A small class-conditioned spectrogram flow-matching model, trained from scratch.
Model: 3.64M parameters, log mel input, arch dit, norm layernorm_no_bias, activation squared_relu, patch size [32, 4], layers 6, width 192.
Data: trained on tunes sung on syllables by a formant synthesiser, 32.9 epochs.
Rows from block 3, named by matrix and row number. Rows with one number belong to one attention dimension. Each number is 128 + 24 x the weight over the matrix's rms, rounded and kept within 0 to 255. All counts start at 0. Numbers have three digits each.
# q: attention query, key and value (stacked) (model.blocks.3.attn.qkv.weight, 576x192, the q third), inputs 0-95
# k: attention query, key and value (stacked) (model.blocks.3.attn.qkv.weight, 576x192, the k third), inputs 0-95
q.4:128115125126146074129109133144134093163128104137162158115123167109123150140118130141134110160136103137125094154121137142161120154122136132149149095094122129162123118138144151120104108137180161121140147101131163118161139133156140113137118132132098127173074103100152135118211126100105062109
k.4:158132136111130128122162157117108137115114142129142135152172111128138103168128137134152097166118131146147091174146117105139104105122149151119118138095115131129151113088122131146116116133108129117125132134091135157143133133137144113142147117139123132148151136113088114148150136127141147133
q.5:129108139122114045129135114164129143109137127126113131139130076129159117127120150118171092158126130097183084131185144132138142147150124149129121132151163076120152123143151116123135130134132114123118122126121148144146170153139121118140145145142152102146116127081153142142197140139142118091
k.5:101128129140128110120132117131149126101127129133143119130119131141125204128108129116154154125132115122175132115215137153125132124129105117162147131126125118166132140106129116126132142145113108140141111120112133114133113129098123138123126121136136101124144141111106141123056131112112094126
q.6:140149103117161106118133123178148156178151164128107157126116159152129095135129098086091134160143103129132121079155143152142096129111122148123129115127123120156131121106123140132129155157131140116159160126151122106106127151135136106121116139128162107137116126154120131152119123127124184146
k.6:134127081124117099148155108143133136086119135143126126144126094133161130115143128155156142108128132116127156174133117145128105118145099162130135129136136089097124136121134151126103113105125101123135121153130147130128124102123144144139149130116133158103173121112101113133140132118131164114
q.7:119132141155137136128089117138132139146157141154097123131146117096164139148171157136147208133133107119134145136127136147132123101146130142152137137198163147086108124141153153118141159108099136144106130119129158119114157112122130144135128168126110137133147100111157153121096129115133164101
k.7:109134133151126132135133148183118133171120146119116126126148080135117122162096145160127112113111130129127119097143153121101114138160141110120113187111157125108120134125135113124134134118118103172117103123130147142108149140121127144101133142122187131103102134119138185131115132106135148118
q.8:147130172092110100119123124139121124133124104120152148135136142107146127124143143134152080128154147149140100087103108136170124157128138152130153143089078177130149144157123141144141120154154134157115156116127145126129158138134121139161127135143133130119122118096170153140074126150133137142
k.8:135156188118102120132117106138109117132133116125122106119115116113120149128112107148146140115138137137130109114087111101147116123113103140129146067127123094125132102167109143112115127125134132110135123114136137146102134131152113135113116117149119114136117143123120141111097130108108132118
q.9:129172119119131150136138142135115115141146122119098142131132119123124136101102119095109094153125108118130133130110117084100154096137137114092108123150106080106126128087131092107123117105102142130142128133155141086106135133105112127113116114144124126150132164159099161170182131131084153122
k.9:101138140135151142124142135142153148108157130146165131115116118126132183144145136142113193144164145132114132174164125137155098134129129118165169165165103151146084146120125176153104159127146117141133136139115156109121109129120126115132129124128120122126147110106136095129120106148130122138
q.10:129094130100120125109135121088107152074109128130128134153122152141140170133104107099143128119139099156108120134159134142130118120115144093145153128140110147105095103114099175131107128149103116129125123151136104126135083132126122115112138126142116145141155112110176102130163151132132092120
k.10:155102116126152112111104128114129121172127130125133138151152122133119091131099114093109114125124066145119122155109112145128089126114120126127151097144126118115091131096168140116125151113110144140119127130118135134120145126108137118125087104119138129158184121112143120132145121152132142107
q.11:145115112149120088147142153160139126137137116137097132138145069133118056126117130134152132104131125078128124162103130123094135131145134125130116153158181112101142159152164130099150162114110118110097116137138111127139155129127161127119123136132133147081160128115131148144136142145161095120
k.11:109113111156153152117124142152137129125130139127112132141115133129113208139126131142129174125121138136154153105145140118098126113136150119110139123115130120146126147124111093140119102121123119133142137138147137134091117149110108144110154127133147122142128142116084126149070113115105181138
q.12:126117100112097069135119179185141154107098147145103114129133113140125132126162157168167111125150116148104122082103127108161119135146095182130126097084132119076183139139099116123142126113152124106132127124185129116131109118140119159125142147127130164106100130145119144162106145110146090117
k.12:096133131122122137123095104151130128113107136104130108141157154105104132131138140144113154129115139142152151123102141096145138125148150125115149103123138116145164136143150100126123193148164122129115117129147144128126134119124139167134135135121110152143080116158127120137076125096117184121
q.13:131092112096106132081100126103111138107142107151131110096125119143152128117163127141154159122100142095096118187140109107118087106140164122154110121188131104216081141141141129135132114124144083112098146131081132162180175122123125129107106105079133140099149103070112098111173130099179142133
k.13:109153124114122110152141134100129115096119138145132143135098160138138087124127128117136093108153126098120155129171098109155132108151113126118123147133137102083142138118117135125149158112117123118139118104125134106136159149121119149127135128124126142152140135139114124101180138127139191099
q.14:144157109118111093143138147194122159154122119140115125135148090119136105093129149129161077131122099134165106108085110120087133171144124136128136138144143147133163124167135097117123128140147135128159172127147136114129159147157128097150116125120144160120122132126153174179083120139142157163
k.14:102139106162127119122114149129090135157119134153098124115125121109143154139165143143141207109105117121151125106117135130131069110134113143125124087129103083109141132153117113125105114124146098137118099124114139148112119119119120129154125125144133145121120130096103109123124120116118167086
q.15:131117081106147146140121156099133143048130129125151142122098154128121222139103090123123135147128108129097108149172127139149140108139129111130133124165099116148104128098095140141109122149127127116134143117115135141145107152138129117122150126119111141150143108122129084133127142123114138124
k.15:120111176151136046119132134121122108159147135120159127125124097120126112126105118123135102131158118117144118152158113194129103127131142132161131129110117139135145157123155120122128163146127121117139134137104111099139127135116131135109122137126145097162106131125113161143185130147143153112
q.16:126170115124118109116148135117133155183095134145116122146137115101143103098142134131163150120098136126137131122093133099095074127124113116133123124163168127163116116143125119108116128133127147147107134099158135137130163111117117126145112127142171108125154119105140132124148120111119104120
k.16:124134162128105174113121084122112122132129121116116131109115137119134147136148129128137122106129169098136153133130149117146102120134134111163158140152131110115049119107122153139098130143137156146119125124128153124135125103122109113126124121130132095127182083145158097078131112106110110096
q.17:140112116133133086101147119140142111143120139119118128123135108136136095059117133127141112148157162110121147131105113144098102171103115143129115149119116136117119101144163132129120104142122150087126156142120116140124116141134140099155128119130188105137154135106116109122134123166126139148
k.17:125128150110151140140126087119119121144129091109099145121105151109094121152136128126142151114130138132134154097121099150124126131113098143134152076109120152128075112119104173139114137140122139159116141125156107145119153120119125115124127118118154097094175108159152125087098137129136133142
q.18:119133120134112122118120101116110117161134105142115126105089131089137168162147116142123112139147122103127146138127112142124113130127103122121153103128113150101100116099130121145110107141169103122080147104146123148140131128152132132135104143102120105142096072114175110099115130080147165108
k.18:144124122141115113134110121130107131161133117123100103137099110119158090112126144165143092135145130128111111130120134108116115104079131143137108120129135147156112100115129150119121127126122122091114104115115108148137110114152160121168125127118136137114102096116132171103147148132144154144
q.19:130100162111094070118120112135123123187146106132124117133147115124152095126098103154104089140140114123125115146115138145097085127137127116113113072108112095163106120144170123142128152133160124118138150141111144125161130113151159106127113137129136114140104133110123171116153146141104147127
k.19:118113131130136141094132151125134136081135156128155143130112155122138201140111118145124161143128111154124110138159128126151119125125123127135114096077086106160117125105116118131133122129164113128151114129120116134145119116127114140134145118138110117142147128116120103144090125108121123146
q.20:167111132151149151123107132127140127155146121134114110106161118133098137164161133121075088136161140130134147160111138145126151113130108109119112132176169118102118151126121123130100146092109139106150150150149109122121142141112145131092121108135123124134162177155147119141063122138133166108
k.20:103134145145138130104151119180128138103150146130126155132115113167125159128131112133103159148139164157122130099109115128129121155117135124152155145104111159145088127102095104130149089131143140144143117157126151128110080132122113142103142107129125138139117130117124155124118122119123104156
q.21:118094106116095079134120102126126100090119148153157112121157122114129127118102154139145193142069127098118156074124129137145099125140108109078129103111115087119115137142165096120145079127120139127135113086156115141124139124120135114106129146125128130098112141139116135132138126117105084116
k.21:140110080101099126169109152119105135113108127133134112134122141100134094106130141113125075094131123124117139107130136122115137152128103131113118100155155136150171137119159111111115214142115129122120145132140131122135142137134149129136143114137133131129131151155114120134142133164131124170
q.22:143146134092106164128125085114128126119123101112128092119146087117125078109119138118143083097101161114142170144100110151111143135132124130119125156112118126097139122132137131128108135129130125107125126115113107106111140139122152100152084103139147123062115105153115143133147146131143134139
k.22:126113117141125114103118099126135139123141116151119102118132150134110167136141125123092165118112155109119131120147129111122134122105092136105125105172139128194106135126113108126098098116129110103130121182115107132125127121105130143100122122131130087105136111153099111109142123114128136138
q.23:107168105138117129140112057070101098143124109132108150110095209133126135118125097130125146100061110096113154134110122110126122134130127098111141069187101090159080135118149105139117146107139122151101124127113132159128158073110132142110114123101135111087130135152120129058154140133134115107
k.23:098151145188167155139126088114145141147154098144157097120138072148125131069109154139105104124131159122117132160180137160103162139105128120140141150164176131120132140126140142099130123139103140094136128117109127121150130124132156134139120115126169127154143124133108100118110136135137130113
q.24:137153117136155162130138148126134132118125109142148111105134147134104178124133111089089133129084155145114141113131127125110109148128142125127119113141114138134110110070127128131095115144119161143149161126145127141100143121116116151116104096144130112123152135158140108116083101110119131130
k.24:130139151132120170135104120119118124145138158122143120118120114140135055114131130116150126137128115118114139162100118147147117146133137133141130154158163154116144148142113126117114139130153129139129142149126160133149110115138138114122132135126131151158139126122122108132191138179120100128
q.25:117144155131138143132124091099128133136137146120139150111132142155124148161107115136119186129132107100152136152144106112159137095129132111116116144111136130091145136127126159136117195102140094132136117139112113100103142127123130119139117150164071092103113129124101095118082133108116123093
k.25:162103109101122124139142122118126168117119153112084166147135125124152109127139132117115100108126105114103119138118144102140154105137131157125106138151126085140162117153098107154139075100130112129136130142142114146142121133131144092140150143128116155121129138132134157133175144127122146147
q.26:126150114150168129121113100117162118147148112125129147131142145093134136142116116162147113150150151134125144157144134136135107133121143144130173133143088108128103120142139152132106120146095145120143135145117155119131106141118117117128114137120107132158156098104164118137122128121117169125
k.26:123132116126114103148136119127113144150116152111138110140121117122136103117125124089138143137142117129126116123157120111125114101118114129125123112126113135114139122141135123114106117143113119129132137104135133130148136127134153139130125111126131130113134127141123143111169143130141133129
q.27:139134099127116091140131144144121094072122118129114140129126174116112150125128136165147079132120112149152123113113126111151165121133155151116137098084087148138139120130120129148130157131165134148104138127105140157116104103142143138162138132117127133135075107107132143105093133107120099151
k.27:122136131160134135114133104152153123134136114126152101130146078111111125101097129142137146078103131149140115153140120139107133156133131136126148105125158150097140140125176121107134103149107120101139146153150136137123097115122153159133121130142140127160107139144121140156071145140119124128
q.28:127153155156096127119158103084120136100126106128130092142140141127146161104119136136115203139083148144139153141155148130112097134115136118142126097114115112155106107136125122142138095123169112141106146115125130153148160096127120124126125126115180121093119116129116135088093125115120112111
k.28:111130129131093176138095146142152120098143138126125154119103130141137099131120132139135048118149115108123136149139126147145140139129098139154122169146191139136133177133121164144136150107134129129141114150139142116146119125134161117148150144112137162081124124137104114143169138134151099121
q.29:116121103153161165122121108139123118080127128117134152135116158130113154159144131160147121102173133158100126096201192167176160115136125145140138146125114162139109121118092140121148144109127137153138097130125115147096073134106124149129148132128108130134110108166119065131099112135117103125
k.29:144125104107152092122138129130144127160113125136153135111136123101118068113115105114119096126134107161139136099114110142099146113135112129124119109112125114087125129136159125111107130143079138104147158106160130117124152137125133149154103117132119141151121150121136148143141155123137112110
q.30:125147125138140148135123130078112100151102093091123101096155142128157159103117118112158110108089118116109145114124144116131137151142150128135133112134104094095122133134140129147116147130131138151078158107115147138126148104151142131113107123109094126111083120099133161082143141114112153125
k.30:086151133146108119148141148098107136149109115109144116132150089120106106108103181131127153124123121143089123108141097122105126168127124135148109115140159146116146127156119122130144123133107133127109130094130127115152136127121158116137130108120114127122110130132137151096152143136133114127
q.31:146115122126133054121119107129148125140134140138137131154111157121139109097122158140140120156158137159113106131141144133151124156135134132139165100117090117177106094114163132134119107150150143133111126133124135151127096114137131102120130125120170107091133080126131130106106130143134070118
k.31:172115127115109121152110157126139111105118118122129124150121174120110099131125110148145073125140118134144124130141126121147128125143110132101144074102099107092131137139149123116135138136110131083126126129143095164154111124120154174117147144131131132133159160119128120123128148108124155118
q.32:099174137110119145149132055120105118130125117113137125120124105103111112133130139139116121093140141122142113109129101153130108131126130125133132154144137145100138118143129124126097119099138145151123117126119094104126150111106134127113126131142138136129113108123127131125172152090143084121
k.32:125125145131135144108138124119118137168144113119149109104126112130126145121098107121136133142121125091135123138127129137117118137114146112141103159159125127140123142125119137145141126136132101158104117144127145128125129123135121094129101127114143140121117134117134108125125165103146121140
q.33:157136096129109137117124156114112110115120116147141142129156163124140147146115151144143078141110093119137128130149116096144157119125137081122113138124126110105129124111116157128131130113132117121155110122145148150122154148122122115119142133145125137117111125115148136104104137100122108105
k.33:134098126108145112141132187154119119142130139117132146120101144127109102147125110152123101135133145126114109118142154148141108127138108136144156062144102149087140140133127119129141093138135125141119132116138122106131114138129143139129147130141088145107147144125114168118134134156138130130
q.34:121123090104105169080146113105116129070112124143132086146168109135122118109131121152153202079081115133128126144121129053139122114155139106111098163143117102163144125095101131125123101115129117094143131129107083130127146120114114132134131110155126165120091140079113081139155123093117087110
k.34:132098113073134150127121117102137132166116129123126125128114182121135108123140143124109094150144104088119147153127123136159126132129098131163134139132135107105129125098151134133113127138137156148110134121140107080137148144125156111138106130139115132112113112162151103125163135126121068140
q.35:091106146140104143145082079121124131151128123138148119111131080102133108138114113152123174098138113142099124141130118129137072121124119126131128099134104127123122120129127152115103123107140105156137141110122144126148138112136146129128119129139107143139106090119139105133181140100139147131
k.35:118126126122117134084165129123121134126151147114137124123168140117142130137115106118122149128115094154139119128141128121100121098106136133117079166149097108147151128116123099125114150140157143123134134127121130129116150123133135131138129118119118158148091133090104120133117135103105184138
q.36:116099144136097130141093146097129136106145124128105122122129130111131112132140124122135142126135090129133100111142151101134130098146143145132098148135154126126133156108129124113134148123107123095133103143120117102133159137135110101114135126130129119119132140134123112170140148131139105095
k.36:108121110091121094150116162108108144132116122128098139161099138119149131145160130123109129133155122101128113132138143133099132115120134141114113090139135103111139121141133126122114125133122114110128146105096100118127115118132124117126136135128103165125120130146153151120166139127147138135
q.37:108117127124125103116097093122140144153125131099110130138092139109142116133116132120163075123131116126115114146151076101121078142100127140163156077149098100151107115131124147132108167138161137108103151132100166156161119112099126146161138138135104114108134102093145118128135124090147156128
k.37:077138151100135139124105147087128134131137135128142113174140169111100099151112114136141137113151099148118131137127149141152133104130126138118150113155132110111143121123129133122127119144101139132136123130131111111124144124138129142133121154144117116126123123131147116127081149096134124076
q.38:144138111160136065155154141129132159119124127145110149143114086127134128143118137119188151106146113122112122141120108129120106136126118125138158085168142136120152114147117177147103125136110139141123144148124145151153134126133138131107157147106117120139154088127130140142142138130145091088
k.38:155107142152141135145118155100140126140130164140123140166118159147119125130092146117152104128152099138152129123127125165104114120132107143135118165134147103116117148130140097116145152124107157152110126096112141119127169146131125133122117117119168113113140141132120127156114122116126118099
q.39:140129165132126167122111108112116138147136130139102131114114151138122134147137114096146148132139151107131134140163119125119150091116122108127135171184120123140088133125123127148113118142109087152103091124131118106116104113124130122112112090086126091112170092139118101135137119121136188133
k.39:147130098115077093157127126079106138097130113128109109138091100120126103099138122125118116121153127097108129133138099110107112107119120136118091125165148118100142102125133140130127111117111102097118125096118107135135138133119122119127112134111129132100151128134145168113210125138146130131
q.40:148122113145108125129131109123120129172117105138121132106116131120119123128128105145083133115119124148090135076121164109144121096115111097110133152128113080105093132143142117137117151121141115127123113162159129156109114105126126149111120125124121142148118141162151164112129110118100134120
k.40:107151101138123111132141129150143120101140128103142137128128090100128167109132157138128131142148131157111146126120131129119156159109155151138143109115121153128145135119118140107125139142146143110131144142161092103135092124145125128162137112147128136113132109100126132127057129149134100152
q.41:127172111131134112120112091129146127164127132151123127142135110122138094110115133140131166127114125133116146129108152116091080104116131095109105123139115079168135120145126105112131130101134160105154127111135129125115125151117100132118128108133151128149124151121087117144157117120112129113
k.41:138098132078102143139121092104142126074123120126129142108085149089142140153160152102116112134155149111128158119157099130164150153105103150147132156130124114114111125100138122128122126118134142141125133108149135102158149119138113124131139116135128101074149103128168085110115119127126099141
q.42:131148111122138099125143125138101111111107074120092147139143149118111100126133132137144097124114142163139153098103118127097131137116099132096137123125113141149139128184119140145130152101132127116136124085157123159107112126121117120123146108096118130076121139126147140115116117128096105119
k.42:126124123149131142132126097133157132146140133126120136127132144140131161092104116131119133151133147105138150115132101131105111143105112168148152134116135146116118142126130132096116116119094145130132121130151131130147124131117157106149133120148163107116179133139163087132124125122148118111
q.43:138181089141144115134121088134127136091126126128092116118098111133118099130143142095119107121134130107150135116137117168087087126101108145128124129166179174154122124114112137114105104159070141109122134167144110119113144128120127123100129136102141084130160120151134141119153134152131150134
k.43:102124155155115121152148103119105121170153104122102124127123080162148123091153143102131152105116169105135145100120142125101143114130130131095129142183123134119109146104119143139119144133096108135124116130117142142092134109129120115138101144126147107112210150133146089097187122171152149128
q.44:121123151133126149129087104117145119143127118143090149129095123157129095137114110120117158126151137116137130143115125139150109136113119126123117128126134127116139128126111108137127155109132117137133090124117119115128121134121124130126129143132113097107134140145107105145224129112134147107
k.44:144118125114123128114195130108136137077144152158125154118141112133115139135118127125101127136118129135130125141154146117120159091097135106114094163166143107141119113112124124117138112112115122124134109125122123141127138121103099103094144113125140103155176141145131129151126118114110188150
q.45:125134067129117148119125116148103135102107119130122119124155100111129131117139150125157134091097114107116145113136107094155144113154107161110117166119108120086129105132096115125147109121127119148134110121128103124121148147093140135123124119126118133118117134122137155148128122141120045128
k.45:148117132128115113136126126127146138153139125113121091101126130096145123125114092144130178129132124138116146113108128117110118134137113116121149102154119117123102122135134141108115144132117124121097138127131127114135132113130148131137129106129137113142151121124156143130162138153126122138
q.46:129147077097139189095126131159113127094130116145160106111149130112115161124143134120093102133104134141107114131103135113153159124118120122115105160152118149137129118116122134133133077153143144106144151136138075152117142117122154149136115122126141145094129138108126093132046115104114130162
k.46:141130155105127085144121130107104106167122127131144127098134112106112047109155121123140136110132135128104132127059122147125118123110136147097140095149158135107140140146161128113122113145138142142108149116147140127133131114158128112135120120137135153143146138122143104116194130131126156121
q.47:124126165141129090138137126133109121133125117120093148136149109129135060127112130114171075118166135118090165126115119096114125124133130091118113084112128123072105148131128132124146185116097106106132137129133142125159109137139139124148145128156135158114103151107151128103142132127135084110
k.47:129093099095161167145112141137150146116112129133123144152104215136098141139145108099117157122173109147128160076115122107156126114118127112147136130142091139140104123109113133125141120119117130130130145130158085138101148124138137134098136132134113152108144141162108129126087089115093109129
q.48:131138109128124102148091105124123135110142113144137130127118140098091140125147148166113105139158137132149139134134100151146113143126129120135162108107113137105116109128119122118123102136140130133134128096144147117121098142143147130100118124140085112194112114117154191116092141125102134145
k.48:104142152173113140124122130184115124099128148139119122106142078148139120135113099135136148126077136165124118100121133101146099132116144138135118130146115139167140137125122123138122135105135119152109118130127169154107119105109120150134134127127107107159111118127107142124122121130133142138
q.49:098125085125130115113116128120130124087119112097144146130104125116095149130135113114074140122159111203086097104171138130134078117103131138125143096092071115186097119135125116130127129110150144094125118111145079149100080116120139131119152119126107126141118126127080121139143130121089146147
k.49:108136124112132097148144163113123137142124132111125152146161137122138104134104118099148114136137085135108130122103116135137135139142162143119124106100138123081161122121129122115146196128122151138136155123146086103151151140150151127171131143150144176089089137117164064126123135139158057097
q.50:141153111096123141105154095135144150106111136118173110122132079150109125114122141120142118109096152146142117118113103103127126156152100125102138154135127130139135107123110114135142097133118128129118135129135126160134167165117158146105141108129122127160145145110108135104097115118111137147
k.50:114139123123139137153148143114115122163120144122151122114132147122108129116135148122156146119116118104137139143109144137172142129134110136150121098155120105092132123139104136114135114110146154147108107154140133110142124110145133136111116157132122108154095105119148101107146145151161103103
q.51:089144142130115139152126094129143138150158115150125112112090095132144081119128118105105136116175152123092144120169127141055088118099126129142100110169153107147139132122141116118122142118099135137134121159144125126122143129138126132118123113117118097065174103168108133149154123078141165143
k.51:093125111127115120127133165124144137088115173161127154167105158130149131116125120123146135120164122152120153121139140116113108116117117135133094153173115097146123146123117128123137146123129127138136125114138119109108121134111131100141111110125139143107180133135117073142127142125117136133
q.52:113113115117121140111094087103115117091133122114127133102121154083141162173151144170174178108095138115096118150149130137186119122123125110128154101129140121139127120111104129148113119109169126116124114113104141142135122122128134147107143112114092112118106096138137102117131145113115120112
k.52:183143177106122065108148104123111118135154112101138106097158089121118098094108126123106076127134163122106135131159093120101154148124139131106126120110111106109111095102141121137104146155098122110106151105109106131164166134129125148128120118116120090173137140139147152147151121109133127157
q.53:117141167101118144119120108128136124169134143127133150107124118115165136119148097108108110121137109118124134140128121114113154091110118124133128138141131112128115116126140119132137127138145124098127103156133113117145156139126124114149101139132126095149175138161138160122157123161142139097
k.53:116126119139153127117139111117152137116118127142130132134103102129151149143141136120119119140140138152120116192131156127127126123121150120150153100131108129177107122163105150134139130124133129116136124148112116120141084122145123122144136124122147151101138110122122129141134113152162132137
q.54:101132114158139151139124138108121131090134112150145149114092146140092170152129113162134162094153098113109132116179152139139127126136121129138140152152141124151126129097083160140118104102119133155106099120116150140129105134119112121122127132121107083134156115142136116100130125113127135131
k.54:132110129154115108123152137139119128138129121112121108120141086128122097136100139116144098109151106124132118123132141147108148119143144103119114163123148114112140138136153108127128152120128139129132126131139112096142138145124137143121117131131131150153111133129158161131162173148143122132
q.55:153099176150133169117150152121092110157111129098136130109144136171107114145126105129136138135098167113112136151126149116121148100142122121087100132120131098071135143143150092115115108101114099131149089127138101141120128105138120127112121122139135160106131143126137115105140150125133099107
k.55:123132114124143170153122141123129138125124091110133136133133128127133140117148111114106125132153116119133126115141122130130135130098132122147125151099137143156141124143128124128127076135146139121129158116126106132136150121120133120125133134134100144158100155127108145113101099137109120185
q.56:133122166134129146140129144134138127131143137125156120139124060136119091152138124143139122108164128150128103070096132092121148139130125125126136127109165150082175129145126121122144143139105120121140121138157110099092106109154126158152108118127136152108094136136136190123118138160142130166
k.56:136166125136118105141122130150105122168123127128109119115155110119110190153145129134103175110136107135136128113104138097102101127135157123130114122116128125111127126129147116131127138134132133139130145126150100151085114118112108127112127124118097120110083121120087112131041113094091132139
q.57:147136131129106083130143130114110122141119101116143134135160068131127122104116120112124116144069151129144127163078125110097132148123127149094089106094104126094163111122146101120134129134137137128140107118140107168137159144143155119153122119148138136101151157127085188140140108163136161138
k.57:133136125128126188153100158094132117100119152129135162099118164128132154125132136092114136138077129134105130110124160121166136130105155112109143115131140131174127129140084095116127145118154150133123101133116155130145139127128119108115143124131109139133102144130119111142086112164117095125
q.58:140113113144143158114138144147127120093109120106120119137138126164141125124144112117145111104104141138126134121122149113120150142122122108123115121137162138159147132139130113112128077156130135129133105109107115154138106130115133132125137150133130148102147149151095158131110134147111099144
k.58:137142133160168144112114120125124109121116093106124137125131182133128150129148129129120129148118135132141149139133120125149123123143129112125133104085133120116146143113114112114133151158128117115138131133143120118119121124113123118145121108122099110109107156113110103120118108131124090142
q.59:129111138115123125122131126140120130127137110138123107118147090134118111103107103116144125114112114128181094172070120131094147138140117109119116135152133159136128123135155141125132068137153094129106142142132129113157119131137144108117118132124143158108162139098146161123178134168120108147
k.59:130135116148125160096151094088121105150135138114111147114096156131142160132137122115132165135095112095150121144120108109127132129113158140137114120144126139143118115131132136150126112105148138134138130145124152154134120114113109110132133141144135096119126129112134101140167122133124144118
q.60:132124168119119116121113134107109117152145107123143074098148104120134133111135130125160156120090144129140108125094113129129098169139145147136128126137155161132130116122115134136131155147155129137128195121103149091143152126133123107131103128121118148140091114137133168109131117138127138115
k.60:138160103105121124110148131116099123128113114147132134122125151119138126097125171130106109109097142105127120146133127106121101158135116149141085163161124131098108110159125122132125132143129115134111134117114127142129126130104114114126119129120102131124136150138126128121150135103119160127
q.61:158107141118113147094154089123124148138122127097122087136146102109133130098157132082141079115137143123115098166111106135133113163137129133160135158129111138115116104129120155145122101144151125123119158130110127144180164114137142114168114094108131143151143102092137149109104130137146134153
k.61:136134186137126119130137120144137098143142131127125102136137120129129147133136137130143133152145142148129118150086144138144129096105131131114131108069110120151105119133116102141097091107156126117128105106103140152114141138142113143146099120133121091135103130100133141120102129124152103120
q.62:126166112112144134109115103144120108120116143157135115114131119151152071129122133145124093146101139088129141148127131141137149122120123154129125147133164126172152133127140141116133141122138132115115115120109145126155131138136112124132128105116133115098105109176120136109182142150136090138
k.62:173129149151115133122147108107126118093142111111150118102107153116110157097131154129111155096091192114141136121156147117135153153141113125127148137123117143152109138109132145133120086144123087145124106108120131111130103120110126125121128139116107078142160135107114085119123129136109140155
q.63:147165148126117071116153110145097120182133126123108138120153131115125122101133121139117157109139124121125111141066106094121087135156110126128129126155103099083110129129135136138104119121145107152138124141136137164114135122131111107111136129142169125145144117133108126126148149135116106106
k.63:109155110100134178134108134071130149091127141122133142124100148113124104138135162126161104120115109120114149133116118126148129168111130145151131124180140142099147115128109163137134142125153143139113158122158143135136158120130139116123126122123160162076113086145156124140103134117149078083
q.64:128124130204115095137129149099133106133115115120151125133125128102139197164135151128119110108078117104075114158117113107139152149131130115138117118140121098119157111121094128108114154118084116144116109137119108158143155130129118137123129123144122124140097125122133179143111142124130104125
k.64:134114128160109126143132145093132130135142120142123124133146102109122200146154145116120110121120135105077122092160128110117152119120117145119133132150143100180137108122116112126120107108103112115148107120128103139133164110136143145122126114114122156117107121114131162122044134112149053121
q.65:122118101168121168134112143158114111146142122128198098148130076124126108075077154136123126134112102114110077116131140131090148138130137122113111122143145153117098115148152126106151103115134102077112162146105116116134106149108132119145118119104163163136132145087135084118120140103122190173
k.65:108127057164135132104090100159131134049134085137140104159124064114121156111111140142103102132109146119092049134171128143093159166134114164126137098145144133103103119138117144140115145137123118088111169148129130118126085135128124160148131119120110130099165132102199074084132126142120176148
q.66:169178131136107083108124102142141109127134113119106116135150147139154135094138134112110069137167119160139113151062097080106122096110129109106135078013125171165116121122126141111106151158104150084135105138115105122135087137118142075194114143132099153172114152125108144151197106162162101210
k.66:136188154145138051131129112155123111246131138118109148150156087132137063121120130138113041133147115157112158149087130079111094153126139115146147068046117154112145107146129144111110111142088149111154129140123149141151074145124130102145143129149110120185123149105114158144255136159116142152
q.67:128120122153127101117156122156147101120132142123151125138129112117128120111144117131150126085133158113085125117098108141126137077117124114126106137165100126083166137121126113122134142119160112094114127113134080125118139124147156132135125120131108108137129150138130141129127136124118134129
k.67:122119129127112138151160131140131134151141138130145128123142136120139091082102136116138117146173106151123165116133126141131136115129125134138105165148110139134137121115149116125165173136125124100134135123119126129145139119139150108147123129139154145144097132114113171136156135150141169112
q.68:117170177174095167113098084040097116215160100116164070160103125141125092069089135145152126123061129111172044196089128161064131174140141093137120111127152180086101143153184134106135086125107080080138135149096124122145101142136130125135095119115179157126137133113158119110159148149167166143
k.68:119168107177111155109085114057125121119124089122142091179103107139143090120110127126113045137086127115117042187112093132101135143153123109108147121146160138097118116126138129130135082115103125104139112128121113140138077114134122138143126105106162138101151128114162107080092149138131149140
q.69:097170124152113122152070123112129124157101112146141124104167150097117151120116171109103186080086127116094136130127134096139128141128131128122124082123140102133145131122133112095105128116105135103080151122149115119146120152131113121116138134123102131143122099117139096128120109102136132090
k.69:108157110139099138146062100099146131188116109149119149114143119129154159117114152137114188135119108115108129155133138132109146121131121111119129086126156100109128115150120130134149092125137113110129129147142137131138151114125125139133116117114112132097092122110155096095141126096141116108
q.70:130162181062148164120141107158078144136153114110097130105131176117113105137161115128179105114095152142163129121097164179137181133114127112104127118106174162141104120133116102141127137132174164078156146123152179111116126124145125119133136121117166142161117139159140112150122117135131108130
k.70:102167164094156108128118098174114116175131102107110152128115208144111100117114111127146106120162133168155137135105117143132151140125138106119155104089109171149111126133128132141129164119129135111151118125136109129116128102136105113115136111133176113155125135145116113121157106119116105142
q.71:081130142148107147146140135091139108099108109112123093121155140122114146113117142126159143086065152104135143160115079126121136143088129115140121115139121129083123146148161105101123156121133125146105114117108094143149131124123151160124120109113133123077093114133147063185147136100180191077
k.71:065141137175117218124123114061120128105142129127155116122104127154138120129126108166143185137053144109158147158172130125134141161144128111141137127141131139139125135131112135132132180106149113155121093130121108158137154110127126162111124096126154097096107104085125066132111119062145202086